From a checkpoint of a small image super-resolution model.
Training: soap at rate 0.0029, 6700 steps, batches of 128.
Rows from block 8, named by matrix and row number. Each number is 128 + 32 x the weight over its row's rms, rounded and kept within 0 to 255. All counts start at 0. Numbers have three digits each. After the name is the row's rms in percent of the matrix's.
# convs0: first 3x3 conv (model.decb.0.0.convs.0.weight, 96x192x3x3), inputs 110-131, a 3x3 kernel for each
convs0.1 114:220130121100106088123171141151077202148087147144105166130135154094099104078195096035106125137138178151179107150158141104094137086143170157161135095139075115135146119152140058136174130091107134166088167124035104134137171090190086162116110162106084162108140042170048169121126096094168064063056194153113141072076129142062065165127121155072163120122114157155128080137144112189149146194104069103203132100187196175116097114157192189159102100110084112087197055134228109154074070122085139087135091088162224063119151114136172201219115125049122095059174117168116027157124129156158165206062054095126082194
convs0.2 105:164098108183129102179131073084246094225190129095105121149151074111068146128090127104194124065138158150086127158090120080192099159189142125120151127101138152080039145120160121152151122168085115189140090092201194191171134095156085255050079183095153086152174118133198037129159134131165088135169051120158150207142184182147203165176105107124128050122115124153096140141167034101165132099096157140099035158101169120168188089035098141123100158137122085087222077102191154146109150162098124151158115066132115137139112068137188098141034138169124164000051099125099119096210120137149098118115120165125119109
convs0.3 102:179101136207159092153144099186107093126142147099154179123066102113136138177165125053109119065167047153116151107184122124086114075184122154143168100209041120092150157133156210141123139180132120195108116149115166145105087052137174171105074217064123095125108135088111047123128076129095059158115172108104188169139173101173112148145151148112130127066148135125137174198099123146179057131135108160145126142129111143106206176118143101143185102112190093184100182048165167110103127095132085186152130154166110184169163053135088036066098050080194203217094098115124129246168147188119144093084127146185153155
convs0.4 097:177057138188125167080120128189040080132206127101157076129163016198063077090110083117181145112204165109034068094154087155027134150114148024169133127104194159115149130092175113148147077140106175148154095120120136149110132080101166046150060115157082154117134144142115106183136176223112125141103116168118164068083109043189107081146119119102158152184157208144117103122111150105148164125099126200179139129117104167119145048137153149125181080133101172063133087081144140055097091130157085130173207087129093164104168176113132084052142151134135084158100136088126127105138081206147143150103084109223091117
convs0.5 100:106125140150175127113150125127121076115152156172141090068101117120155068137103177162116109095245124160141218068206142121114165165089065140190094151102070097140068155098134220138130129108130104126118049132145090118177145216110089054187123177054099158134069138095109171128167104153125068164136159095120156158137056090093114066124132165133136151145146078110155124107020214172153116134130140174117092132050137141165127124132066175109183141120125081186113210178126106096124155132160181187114084104108126146073101156109111207052172125151147121108158158087170104139102131124166145135106173160136151073
convs0.6 098:177154103153105157089184147095140133079190108197064142104081118223243109116137115154188107096047061139083109158090164115104192131150167093100078033071150113181175099146077132153137145159078146158074226149138125148157097132113073153128096215164073146123049055190094187162136145134130000118121114093100088130132113133161153066178108111138165152120116151153156112122128167106184085147224159123163108092077148136159195110134068182142174179131176127117139128093158146109077112132142062076169160141132138090102165129092000118138210175117189173160092204133146127139121113069042145183112164057119127152
convs0.7 105:188151086061000132166065105136105125158222074181125105137171153220128093154095137120079137091161039132099174112054129075055127126174142151108135106040125133071079128137075131171157115149155115069093133140143185042126172107118079000215157175126133126146065065062080127137088138100125142082122112156109089121091164120153167172153115103139097134077253125128158156116102115119132082112077154212083150120150088140192131163143176089064141182135159103169125137106178184116133169088177069206073060147136156113098132198091081052134166144126129097176096134070094082118149038104101141153176056095122134159
convs0.8 110:119088079155165060130145128105129090184068145108129054166141128110124175132141159105173154197168114142096140117138127190135127149072179048122201100126033116104101188104156125169127105054141088036126160085217149157123095123122107174062068199131152142124126146147198156074154077166082193119116174116191111186124178166152160088106150038138138146093158064110057122152107094149169095128121127186179167182123133133102128074077078117187143157101160138200148231079113129101151111098077069140222112129109089132098160160120161000067002097169076183144127156115132137138157078135172171125164100179166157067
convs0.9 099:175150150116051100142148152078171131194141116136172146140137088124118194116154114051118160237205125159155090141107129157157153148207158218181220060071106150123140067100093134089086130097123059044105120117124178132185127162178175145082107075135094142185070181100093088157140145168159143144114106138156127115096135165047082159121159148134099075129064069093056075133100072154080112067092109134072126134149127091131157161147128107142134122135096107083114144156103131116081144102142081127136078162115129134099069089078187162183067070115072150105138096066072132219140050100166192143129106165167177133
convs0.10 097:173109105106181132151146172130070127105209082161143067150110117182106076040126136143162145171166097087190122135168103112145171094123190141177109078089160065207096083145162083131156096114140124060127097105087160255091157165000029123162096121146141146133138093119152101115110172112090100132096091116138122108052103102154163166119120055087116048120130108117189087166013228124035161126160124091173086095181158170248134163190056146140104191127127133122063119137153154119165068140140053083127086146178088038114109100110156060172117194135168187122150157139183131113107106137170122130173229098052103092
convs0.11 110:044092129111062196099101141132085165155224137119113032141170095129122103134103112102172091124192077125114126155163129142000112069104077154218152068000163193143190151110153172103120113058112100157066173149112125142152147071191106000168164093131155145195130189133175147094125045173129220161155148129139162101205215118137177120138110139111105089152157161094091151207114165165098153158097171163132090164130137207156116125139173163143111062178136134136089153191107073096115101124148138124133112153096140156124154208063092098130092184186103090140159123107092091097139150151076170125113105081108123156
convs0.12 098:110077185146064185142066062089056095114142080080074151093133170153103152072010092131157106147172160139134116110142143155067175150170133143230153156080163090156141049162114082088155110161088060074135070125135211167090086165227172051161142109000130188166211115111146110087166147177142119044112006066104143138144225103117147168132135174101048082035124079058131181098073112120117059080137069097090140214189153121185136087134164101091140131164112111152110110132123087142177118165118160079129092127111096115123103174076159172125152175255097000055107120083072108068166106116164215109162128092146100089
convs0.13 111:099166131142043136100165147195053153092176125099122097144156156104186114181063046196073078132182088111184130065114153137121200135091125057180057218000135115210178100156128198068097095112099084122134031136180109206139000167126220049166172149101090110071175081115099131184151088098142114084096151151154142132130120099077082179117074134077094129180140075085145158136071145162108161161110130167083096150105145140153148146065126097072060162127148221192074136168087116117192096098118140153096155080188154069082086118084167131091071255164061080194089182081102021092169105167137115139105111101134153081
convs0.14 090:152095103093093191122147132098103187095088197116136103143149105116107055156111098136178093163167120137153137076029158137164118147172244159166077131127071108093151169133176119089099147116138106146161119110104076114129119152067071118089121093185118157125121143065161190098139138121165164114167109118076178132110210108164163124136122072178115061186081097174144156114140065107089168130097130111031079038100092162203154101247213111115061161142126062114100115127082147136131129118155083088036102097075160057102185136134089146160109126153159135129145167114152091129149113157121141131092138117152134106
convs0.15 091:120092124110158171147166133203091134050162128095123093117100163222085209130096109180154167217123154070147059065168038095175096175114092186193082092109092130250164105138111119109127174181098176146156109161119094128107160128085145168079106176140182160078193137152146168154143135104170170188115049087112104136089151095093089096175153154139172091157162150112138120123168096105114139087123089124093058143073110121087120237155095156093082128119135193144149158204086128127121206154090145121163142123145122083191139111172137151105068220073160137091093227078124137075116088108155131134151139086154140221
convs0.16 092:131074072167214154216201100155120037156122176126122205099041126177153095172112066143214114167255139113118126098164151166140137133060123068095041134207151153255113107033124200083155196032129139153101145079120171145138111100093146101154191163093107140070149094127117168123103147236140157165106162133124252118116126168126097115125167195159150119098108158154083132109139131162132113088177192148132171145140194191128135161101061181230118142135085115161172152069161043120098072135098142133099130103109113159135115165110172112194120047101155173116101128123115085064173187118158177074045168121067109143
convs0.17 103:126134109159102092115115144168130154174078110111056109070122125156123085115151093182193159130127133070116097139125107143101043155130201111131097141148174163082129115080150118094144070116150155181156195167136091140123146208097115096143100141147135067146114055058135076139071038112118072082078130050182194086172135118145087155058085132094137151132169162093141180130046220142153078132132077126160122119046115115160211105121140072106179079092162124138194152097103102173110091097095106138127148140174107125132127177124098017180103111192144106092095102167093075176182134118109141169101151115131094210
convs0.18 093:080211118164074028113085123053063165110130194200179137069138114079171149122081103066107091154061085200137129128195140054126069128107047104088106134133049083181169129053086151077090104063129164152144148179211117134110144047088160055000077100172056167094185159032164138181152134105152202033133118078151129112141117127104101131134117161150102146198112241159138164070174029071091145134156177125140099146157080114141137112142141150107096154121151197074145179156181064136141113097064131068073123141137160185143117068156191102108117187153049120154159153092147137146105184123149148154138106039194173099
convs0.19 099:113098081175215182087103148092186112101043100097106190147165130119163140127112081148169105137095194058097104144100182132172118153171152127022117240204170062063093121157110121164105140162154147091078116144118121210173163119107136136048092127066101094140141113154160080101092165169097136086167133122124166156152176166146126112137118042104094147061115090130193125108056095115147125107084077208200121143144167115148138198210110114077120171129169109095132114134129164116187152151098036123155113095077114194129216184161107147183017108076093115168191168182121163084082128138121071123072081167143104167
convs0.20 091:037071152104120138140097151061146099157150088225073083176136129118103167123137163193133133108125113106089086109132175096155182142142135065138169155064051149246217091124126160226172157163149098061105087093092148091188062071170146143131170162173108085133137104166080154158089159071131111169083136104102142096136162114097136110115165169168118119130014144109097160124068230042130152124098117113115129169176163114130083097087144126187162141136177070145152063056049093122187117150180111125099129068102195136123101151103132178108080162151123050122113122148104111162123095096112102086153163076133171195
convs0.21 097:178074141065184108133123092137243188202058096074121158099149145188130151085129053078101135230067133132157100102144177090134153152101142172102102056255109153010109134102113152132113140139092038125098118113150108127077212062118093221112136112153091098042092097128108114116147083146110132150119157107127186100079122096083079050145140073153076133170108087147138116169029153131153142120096082143079140141186140203040045099100090116122125182130123132167107118143131176116094111151062121105162159118076147033106110128108153234142150224142034097156109056112101121136128132144107138119113188082080104137
convs0.22 108:067126082157107125077161188144249093130009117065143118069146130109173149187180085097198110122106126079129060182064109181153208121080140091057121110110121106161169118126174116194128063109092164076062094033049129134173092045064069172172165106170150083115128094127133110118183133181085119109107108126102128155114146130162185100127107157138172154120104028114133098090118050129093188135197189146136146072127166133146090132149148130184202117075061153079228205178045094120136091038132129126150171126189161154102142147106212129147144102071108104172141101183129110119059102123117062106050084195074101139
convs0.23 085:142114012154138102102103117127112121202102134131113121148064159071119108076167100154104129160083184121105128128132125083214067069152176127065047163157175113131166113095130146183114172115145112140133146132128096078173108205009097184141182138140134143133136066133111101118138219158140159149042144156161108158125093210067114101100140096134018137160064165189066087125159092091137181122148145151152158097110107130097123058100059121120034154117183091079100076110089126200100095116094064107120152131113124134202156077118121101121009139101124168131137077099095065127117129125138121131143126167079091175
convs0.24 116:133133094182111116110207055096197142133136108115136132069153150121039184141101155150140094151118123155116119145094154148010150163153185104040116155129144121117151099084122115153096099151115133083139119144096117110098131129230169061190115163165112096119137137048154085133136170165129125132132185129118070167167192141111096068135083139093101164116155133113102163117082182094164144072179154114156126160158190055131158172101072191145143137084095100124088088183126141140098149095085117087123096165158158132133137074150235094104191016191072135026190168158125138069090160139167096140124110119131084097
convs0.25 095:088159173175113152072146093142087144035137161192095155185100144119149143164109175175124220104151088130099102231199167092049181148090156117202125063118065117136115147191124131127140106131149181139193059183134151188130061197044083090173066171233158146067169127114115116124138127067175103108146087098077148091113036063121132189154158125139075135110140169139125130182113164143168119129119185129155168131137163129118187145168112161079157113116136116126152163124062136114089126057087087053114119160133183079149087183035082085098076116000164139090074126158180160087149126104099136172109135130110079105
convs0.26 106:066112121046089073179132114114106134143153096141174133088095093185085144121109174136091094066185092084222120134100186162186214121029085167147185096056123134098089148165114134109166241063107150114137101108084200155128182185199087103131109043105211142106105136019140153061131118117148144137149153065139152079071164078132179113170159063152094076045148146054251149081124143138174108051118113137132113147130201183092208116055161154047100145095141149123131099045164140069123142084105153081071055146149126145070147192137160085107185115133168029172119132142139141155178128064050128157108175098085143068
convs0.27 116:105103099047252125157111163093113149153076087149152065056145082157177183122148095146211172169139176081128122102068145099107157171114117100000076086157094160200159203139126085133172144123116099225078089143083101089124135066119035197103196107209121101090047112133148122125145154127102145157112077129091155124119139093104099122139145134090105173170165077123134156168192018153053165147175140130151215153049166195141081159112121119109158073142166177137147126110012120075162129104160150054176109175150088169135130082120132109112113093079155102174182097105152101199155095131145129142101054136175144168
convs0.28 095:109211169092099147130162156156172117075146111080094169165120128104131161178159145149142120113083124127114116137132140074036075192158109018085061124093180199206171088151186142096141107134079169104093166096056107126119122116136176052088166224095056122085093104117143167170126090123104136019139142150094089089094141024100140044073132156085128081135181117107127147154141034145162108120101189181122132139090096096134060164122221078223147125186140113065094136178170051122122096111120136117137159134151137154156163144108166154147126135107166153173093171133132105122142149113079161089070063112059205049
convs0.29 092:138093142187176115076117104150166134136042138097177085158190183075091162151141086084164082155164127159209133171190129138124135120179203039066121210197145109039085176147090057152113095151094132138085201176120053080103154183152145169156149086100042189115088214130133077110111164113071166050155146090139088137111165089080155093184126106180120160077116078146171190058084100131157087182097138129123164094117054121106110133198137143147149138128096133079142140082200162160176165054157105152112096073106115135112130145127207137219121057126027200107139096129058145111117070124186040092128148153073061157
convs0.30 108:117041020153204158107070119147067163137109113160174093203130170083102082138166144098133162151113107128102085117143175084100121073084115122119065200202244127033057139091114117122076116087123086148145132193153148165191165068128132098183097047075102100127143112201147122179145089090181114077142108102103115124076116071069111225117147149144074086132105200126142219093091111091120166134163144155109179093158133100137130169123173165171158093146131119104114148103128097152074138108095073092095115068125121159104170108150118071092110105110131123181135146124096075164131100135108101059164055137087163165
convs0.31 091:127089055107072095145138143167176090149087155150149181146085126092090145036066180152139115150096068089030114116088132112097141107103157194132206125037120226237174077105107113097150142176162143097056135051082139172139081121117043062132135189146141098179147132075180113120091125193074105122138130079058106134057084109114105075118157142134147170143162144052119119101126130140149078161165081100132070102074135063119079162106157127072113141127125079052155106096097105123106117116145140111133112216164152141045166109136096087126114037148084136103119066061105149139137123139115123138158129155196128095
convs0.32 114:154060080196134193188081140129137147117167073140147159091085184143132183126131074183095155149108071126109122190113136116194220161165080121083123117117172182121125128110080171144121138090090092119121231194118130173169113182102110111182175066155096102104152034078185089145121123107069028142187125110124175148146121119107157077157112126162101162132121146168180080064206107107118130100106119123194146130141123119126155112097148081086181098109182176104157140138143118154109026161218047071160130155170094074138153144197109094085115140092152215196113210153186097179111173119063040167186188118136078114
convs0.33 093:079186156159085111150099126088205148076110133159111172160108139080204095118096197127096113074157095160169146075065210131086144131118064115102205176126105072095109141142158166213129090158120128105105105203186064082102060132167253062167063121083162044109222132116113108130204118153203101141099123108134121016165073103110107173142151120135103075117123139145047157172066081061112145159132102073150140101146123126124145174137094182083120161174115132182153152103125106084116136091139142175100139171125144168088077098098171180184071079138138076091128114109105135122096135114080145169081135143170132062
convs0.34 091:101087082147137109174142239118121099163064147113058107074085178054154139094111074148041195087154123135084126102103088117202129150132137165130093098118043217172147082105142111146095138128184051137081182103115107159114109060113126156104151158095084061102085189103188156121130097121160236146064101108066157143085054156129085141151091078118107119077148117056125098115225134186108101111194125157107189125119069111071145059077187124147052131157105089142099096087090117160141122168227139187155133062118095130113171146150096159200209174070123182194093103121157182124099165040156146150116152124076184170
convs0.35 111:169129044112066115138095165208094128172062120047138134164202141102202108145138136089091197105108094187131080132154116130174051172101153149077110083106091075012068134137097181163135078162107158089104216060120117157115108220059189078095163000216124115103110108162127134069103137138145182152052153105124146103088159156116212145104138124072100212078084211138081091127160074131216207158153145197150108119196037127153096150176094117158114166044205153148184125154119104145110073087116061121129111128095058101192111133178072065174081108176119142163075085232147150145180173081123089120131135138090159122
convs0.36 090:108091153143138111131115183087150100136131127110091142067065132087113076204127070157126068219163154114169156035094114112105088136211015176167182124096062130140088150125106134112127099054108104148140129110111093085150135103169183160102130234146150088184148126106226223136157184136164156168164160174101125099139106114095094096089124104190117169148152210161090101112052138166199166169175149097160156030010079099106178072087162192126078116102133122174091147161125041075067094072059146177161094177112155161193099162148074104156115178111126098144171073102152097169117171136146227091072113120121158173
convs0.37 107:134129107153070140120138152147088086039136190120163096113132123130114119115123138122150120180098127091075084108169132155094048146162119074147164158000024127156163109125139052180215199132138108149116180225189137122166198095133092000069164192210108185093171023031063055185110081074164151078118141127104139084157112144158168141163038117093079133167148132166131096107127111155162117180135130150167190099178101198136150253165131130122117095150155070118222097134085146140071077092101125102117111133164164133093141129135149135113133113138155220083117161101208088125143089142174109109084102168102105123
convs0.38 099:148100101051116091130101146144205159117187082245095063137139147098145109107161159129110121118101211181127137203099165133113026071137088196115094124098121097132088151096068133087132061133148099111134105132124100110130167124097053125038125177064129077166129028164056114146095109174139095189168102142119064125161126115177151157184083128178129144143170123154203063088160062098149073120166149172066181198153147062130105145109150052102131130157183046120195093073170089049129101053104147135143138119154137153057100188130147103255076103039145125044089172054107084164133208102155116108088130135138164142
convs0.39 098:147197179141104161138078129215119143070136198124114073048222108075216105148109112122096207055151112219121119123165132164095111142120183079098163166104080131105168136122125119099101126133102133163088127133127137113133105215089104086120105058124074112154131038091074125110082183048206161225087134142150156174249115140101183172080178201103116131127156124145137170129058170069073093079034106117120116201209089135171157110209082152160175090117124114214121058129137099121131041134169112045091088084170120155116136157102111205065118110163088023102122169093129122109145134134127110135161121140077122103
convs0.40 091:068040117059140114055124082142189059186086110153110163151083099128110124118027097059191110159118100125117155132086214110137192177136139074024114084104156125170082122130164125134183184122078089149045129126106079104174141000189070152099190181080043043103053110140116110081169139097090125073139146162101120144206152125150125131037171201171192144097130133152068222078158132158110120156131171135093177193131116164085096104050080105145145172134064133113168158078166087112096131073151090096149123160195157205154098137169177233103177105142112180070137112138066141138120142103152198093132086183109174131
convs0.41 095:131127108094160142173128118146119076117182188093164174162005089141129103038164110045120198097098035137148073191067111216235111131131098078094090062154133159099098122109138160064102159159145139087155185140126151108070183158151059174061138169158092098137134135202121174045108137211156146146156189108105152215129144215097155075105096071116187136132060076058117166099135122160099121150165161161119201184111135140120131094164165090127166089067122122023139139102107167165120162046162066158166079115127134147136194175163210108108129090127070068116133101134138046076145121145087131140081111095105108203
convs0.42 109:140092093236058009135095106177139085101088152134131063137032165094102105213116081144103134086154114063188200102154168100108046190153202043096082179169103157079158134135200124064117050126163092079245116126213121157123051181113186074101130146137118144076173201114065173084170104081180165112109159115172119146157178140144168071122130090118140189084161134022195102116085147148084135108057119127103170086141078132049106134205130182099083113107094042136136101126141084070060129085057126143112092187154158101141128173114101108161151131169146116140073076189079127146124149151178086121112197066143137146
convs0.43 103:139094154147033140102106099095098097134187117138176169148127144200111131127097115169228122173212184147126108184090119236125106157114115127110095065000165187120192107089136060140103155169118074143152086159136150140147189032145091000131095166143131182126085172130164151110168107111108172129119152090121151124085151096148078079086109154204146130175145170149068215141134178183178211187168215169195127166100115085223124125123120064076117111215145149206194053165117098095115107090148143061116092135151144143111141147147018175159176000193119183096077147053143179107210130126092160140166095113103089082
convs0.44 092:122058093097064129080132111148129054085170197157118122134037088123144113132116148080188048108060090131047158192006100055067164085231123113085105122097127077151103095107148109215101192148093053061105091160084234163174139145093072201144052202112151146140092083119113140138165103177095149181143161086099094097109072144097147090078142137116168086159101106139040133053151082110169120097140103108037108138095117096106125178051079133111156053177134173109109106069086158138142103174151105165155107176081120143041177102162135109139085184255138167141157133114118116182076137116115149121122111125098133091
convs0.45 096:174124138196111061157114022088164154161132052116063169107088110186105099140103152093127122161175139210059142138079212174093145141097103205109111144190096178132110088076170104070135086194107132137114047111141086150171119150115242132000087050055109114116223185091168157096145129097196127142123128118129136119095113158146132107138160079148138073191090099119086153169100072135151083084143218076132159093137169134188138195093101150092050096123114169086090078141085132123114173121118108127000108136147102178147097125165158106142124159068024063114113152080112107077191093098125127177086142064143118113
convs0.46 095:103089130108000096124080104123080093073118100190139133171093105097190120127167080112182104164215097087181114229156188129030124107111122118118095062018150093085171109162121082179118180094122163117108035055153130146169081081160127117134064098140118130096095114117104081077150174110108145129141130122075131086104117029119091131092078137118176102126216093072093103114087103124114141112098106150182099135073130151122114096001138140134112122045152165167143156147078152083131193117115183091043171158120161156100073152110182121175102024164075053101103183101093098113137083184108154171107139102163114138
convs0.47 109:118076057082110080147161147189188162120186111131138124126096122088029176161142129135132069159161151075162141141157130211163087179173164117065153158066111091000087094109137155048163092179101099114143108074144191146094141054130146077070096172221109127152089107150058121106044158097135150139100099143173166079111175163072145150118148154125109111170191188125036115155153080105163179158131123116163111109100171117226109101084142087081118055124052108145182113145184137149128113148113057152126159107182141157136088135096131106160064009178153143103162095164149113127136140145128109190172185130118099107
convs0.48 106:118095150121074162152122167154116102095099200122113116156139136097135200133094152099106130166198154167103163154134143114166100167056062168067145121150002116120120103119128146121126149117143107117142107127069135124159162096148154034071102138154098146106062205157041087158083150123118101169095171126106126057048119070097144144047112121152074126164098122132182131068177084091068104108134081126102098168153139178174113165138074119075121153115131132151202108135125081129128177179121085172076125218115067128113140086106119110139202150065210251175149114059126138147167199131108136198128106102144148167
convs0.49 090:138131131175104104077103138140095150207084179145111105046102119123171179153097168183087155129059076091036053173207119073139165069138057148129190140149132094066162130148096177149064147150106141064107127064127139150191103129178116103167091091084123163159153143084153113109143163116016164084148143076089159204114098080138164122101172135134099158100079186135232138078120055066140115058114080142113143131166153138191147107095153157115185105112164126174166098168085055252172133107205083076090103180167122113120084081161178146034110104107090092179094132067100112070134164111098161079125084170213103097
convs0.50 093:057167088097143125107160132203141140084184142127141160104171106155165144143159140153098125111179119118139166141185160151140211176116177137191059100102143146145110129202136202161097135135132150037079125067120186120192139146121102063187182232088141073145107082102114167138162150167156093150145156126120099087136125097122086064079093145081077240123196139145124078194190193122199168135171107155169094111180127166121140121148123094123146110129193119194219107171140096188159096118183087151121081068150126133062116145095107208146076120124129038119140094084123000136104091122134124182112240180067140067
convs0.51 088:118079152103005052137116113121160091146150146088140164124148142126198111125115118133109121051141097148122121162114106121109213174163149148134121158093065103147163160094173112052117151140018083125075180140097132131180152064228107045110157157189116165138109085083133167198111068150113113051162095140137121181129067160108068119109160154091140177164122150113117144163027110145084157173162123117111163114082090130129157047106103151098088103143129105124091076128089186174216092157161182211127078099139126110172163134083131050141116198192240113115103082199200133142146111150134056204058132115194074190
convs0.52 109:096098118109195161175162126075128128191181134114163052128121156102053097169151104136060061079086108203150191115084165116173157164078182144073134250250105116025089129121127101153132103107125109205140180095049072145112028000118196217147080035159060048028139160157177055109056082106196095166114073060146137135092113133071160116135149132095112135145208136143050132090153161108110117130124124114105158129106104140159118112148186128090059143142163090088120141176170098123187096121033096108094052118119143161175153115041162135089090079168165210163108160114112145146152168144161138135156106114129207115
convs0.53 087:145126157136116119176120064100109100163176155171180143155135205114141078137136123164147146116209100181190168167126194100144088184125172106091131213119115180140179124176086175130128125168100116121108130163085185079081074181105187120110155130104152111196168113070093156090139130149141095135136131118140106135128130093142149167112135152150143130124157065133188149133021166128121155162175135079125138160105201190159166127161105122130185180172080138230178069136128116167111165073095225145096100140128118103178121193131164158114151221213130061104139169098112180070127167188149047139130160122138133198
convs0.54 088:096104146091120110116037141162103209208137157135121115104170106172149128190155141158054117171093114095054135166125115067070083167082111102095164096117111079115165117132068102142147161075149123128054078065101116128129114158174082185079101092137143153124169133098118117107118237093132186149118182151121058059172071129177134125122138131123142074117117089092152080098120123079030118143134168119122108129088103141174158154118163206160180141122119109126151169151092144160130162204087217188134111111087126165101161169091197154192091196109181104149085148114044133053045048046071196194147149152192083067
convs0.55 092:165127153131225138157138122057171089110144090051114133135111168120119195085126064100194167165096231092114202175000125199098117145076105144096160136128030178124149117147144207151142149179090129140128138084080142148210145078170135169102105095152081083117155130122104169026089150140083111119136080115129112086113097083139078082063174106123160192094101194153101183215183048099146136160133104133145164114197118144071142113072190079137114166147121153188168088184106165127114150130081113086092117114115094119130106119108129089136000131118190094207011140091102127156122194073059124107159148118162160177
convs0.56 098:071072114199165119158141215190159143053102141065079102142063100116172115138102105206141116091185132095098156098085190104108037111148106000055169162124150164181163111088090118026084121122084166121098120148204187180066059114132213098176130168155108183095174181136124107174142169153118097031075121186101158104074110168143095163151105093214104148098102137073178176126082120095168158078188121137172151096147099182091157169179152140184127093083095089130173201083157125144136225047098100190152109137147133160114131152177155099158066060088206247109076099157185151039128163181107082109013179186143152136
convs0.57 101:091117204209132111155103011129176094169119068105152117175131199102108186146090154147090065090128065107202222080098138170149129204179065091163130111200150132074066081104135135174129212153113114097198079037148096125131063152109128128093169117099167164174150246124035027102094094119185180120091172140123193122128086132108178182144115106175110131088179122091113168106134137153143086093105121156139086166104103157143133093147191100108079146153146144182164151153131113144173106082140132152052115122112120088116117118085093101084096151115100219168129108101098086101113125132153069083108140147156251045
convs0.58 094:134085073104144114117104127101083205088249134130125137192175134103126042147103134149078134115202184116094190043060078127099106160201140137139081169125199031042025128187152153110101105128105098113159126135104166103127086077086181112149127155061145070125110096103025115239064088128192159180054180198123101149131083123233110097154101137118175169142179111050124057125045134132169135095106083181171105127080143138163099154124100107153105161122092119080141120139143060103048107083096153190192127120114112090142153107065214137163156161092142111107112169098128112101141084074172168117095124139086097109
convs0.59 106:087128109079160119185156187148094127158127098143119148108113076188117082151108096098192137090166113044073162158139120128144116102178109178167145045100171099236163120166157105164139118163148108083210170073180198097124129059073069212075086200157130100167151152180116128166107111119077145109102153159153068139100113148128138095137139108132130096120118152080080094147127151159115160104148151126108117143170111110062102130107095110124095106162209122049238132097143138122123124231091098061098145142143065086114108127147042073073101088102204174098158133173127135161167159105147152111124163090111128159
convs0.60 119:100079082088144146160116094122159112205136126117132144108000133060136104066192160158108112155185117212072153087118255151222116081065069116059129059192153200118122135105128110147139145084133085097107194151121180188181100119163073255080141071106117128156116071030162192118144122106121030155147179112190134116127138084140109075121110093110112082155119163107135175141069175123158082098121121164164137139084194153139132104106158159233192136092167079170191105097140097158170135127120138107157146136088132099110159183173127095146101187042112140220128103083080110145155101126112054205166187067146106064
convs0.61 109:127056139195090139093190099178200065194212059120153147098141076144067124131118200068189102076165117103176153135099148149082176150107122153115235109158163087078001093110076205152176136153098157182171144098170084101108058055157132107166114097107063157142130083159100154119100091063148151134138168155141158117149135075167159043061160103097140082122224139156076159171073130129145100166144086165116119099139165146142159116133177174069125136144119080143114101186175115095161104068126118112178066167096133190117122246133156145080158079167100114116094155091139121105167069124147135148100146129124164123
convs0.62 097:168162158127136092045146101066203057174177108178040102162027158123187180058143119109090070167125078081113099227000184074184154122174077121099142126044083133189077078140126120141137191159069139197147136199082105160150151098159120210172140123073139154144141069122147109157118074099100154075205057111118126094119102151148112117155085130095127150126155226124088119171125214149104090125105087074169088083159119073148132071110096154147174144068093087152189110170145106225103140125093160132070151161112195078179093080106088059145116178120136130160127092121134146142077161165151087122124128048175061156
convs0.63 091:121173094117139156225155067159134108201087111080081153134183128133124166049135056130148121051179081122079140077122215115141161130123072045061086106101121177148153136095127085096173128084205159160139109226143152120144047077198072132120212155064133127160039132143171171078081077177104040096149169086093059096101155186138135147123169101104089138154147141112093187046120194104123161102126105123111186097199092168111167079085156041054175137100201119077095077150071104063136118056151072022124137127177116089150166125200095159141141157157069117096187081158123073125123102141116095187138150158062114147
convs0.64 119:054228093076061101105189115098105164132116148208167082160097111140168120111146090172056107117077173147166160149110077073140169018194081102192185087072056197142138131136096082109169128170148107073104122165131131118085165176135117014085108144182141095148109028094193134163157153111138129116125097202121135088156127127112077113186151172039062195097086146109059106155068116088132155149119147124145135121138076155190078186153096122129113123161131226176120092088152143106057095010111148177109089132135194090139159143179123101144161173230059120164098067153103105115115068116163104182180173140165050108
convs0.65 119:086134124179097122110041142081165106125107156149102081132091129105198105119200094153099181255151090114143095118217059071185109119074146107098160143166077139106077054096113062135123182099142126131180127079129130061133103137127107152080150102168170058173142182075046104080177115084143164104119132141132156086147126146150102163102150105175008078122132138108166088094204090133122181143158077125147047116171145122098106069061159200146109099069125101142139165170190159122085030135121069134172092093135138093248155102155184199119013058157104206107187024151159126098121089199094073103078069112069174067
convs0.66 097:120080067083075072102123098104167148088190116179130197151155146108081079174125166112032187109085187130043146156164149136096077124106130110131133103043095116150173097160156130110139192131136134063140073069062149155149048075090145067237102171137202090144118032176150047100156103121134126186092134086150094122125091140147117170148137093146037191084052188130112090149064120172087026150133047086150098081145096187081170161131099130065051121092143107176071105116117073178150157193186147183084176095154162091132133051140129164190140099075096157178071111066125085107172138086088193135142134077072132062
convs0.67 090:107169114142146171110083094108130183156104146136161168105037110088141192076125123093152201133114164112107114127184115125139099058000096138135112064166132208128098101187096177153134127162114159158145122089214040077203149120181118088128222130066141119044121203115197080124068166131122163072146132110127094177106191034168169083104082148129042141108083141181154081130108044133071096078125083053092144074179074068108146202091117134154040127122164113222153136150148114207094163140113136166141144133136183089140139106086118133147138123101061159111142112122095100141142085117113125173121106139164116022
convs0.68 097:155091119148151123111138128100183105179059179091111158185163178146136155150149070168103114235151128179171181152091190159139105109184120165064182125200121087049131184147133142180064149126088094161153161137087137095127217109071117193138132130070113114123180143126094126103080144114182160100148217201121109085164099142038105155168217091145117164061136169168118152099122131142163102156170135144037151137244083104111090083110127159215149140090059172157123097146175136114046131150113132166094147136160169108128129067153117140154051104117086163144162080109086094182130179101173131071130163133172211164
convs0.69 093:155166165086110198059155133143115094108169104103024092076086040111179053099134137144148154047128169109107230152092064174113121067046092190196120078113115145122041131120158148149199165166112051159151121105106115125195096124104114102128075158091142202122177128215130085135173077158191098109119154123167126141104093137157101049113092140057153164122210183144140131155103110118124042142151178145126163208058093094117094203155204057110122131171173150098148176169210138163128130122059178113115089115123183080130115070129039146066141060094141199084109098116138109196144090189110123113170158058056185146
convs0.70 103:074082142142091097173143115143086105152111116167211136114037152132143145092153183126153167155255163073113129144131195131123067110086084149119122035240121155002076170142080110090096163097155055139142158143145139177189116064118056105117158058154112127041087145075144139085137099112087082110226164096203110122137062092132088103140145168144103110115160019159117155171085215171139171113173058155113165165139196114063148169145169159092117145088082134116171150101155091118140123067112129112069148144179154116134146140098143147142134000135127140143155083072128123202170111138114141159100140059122074131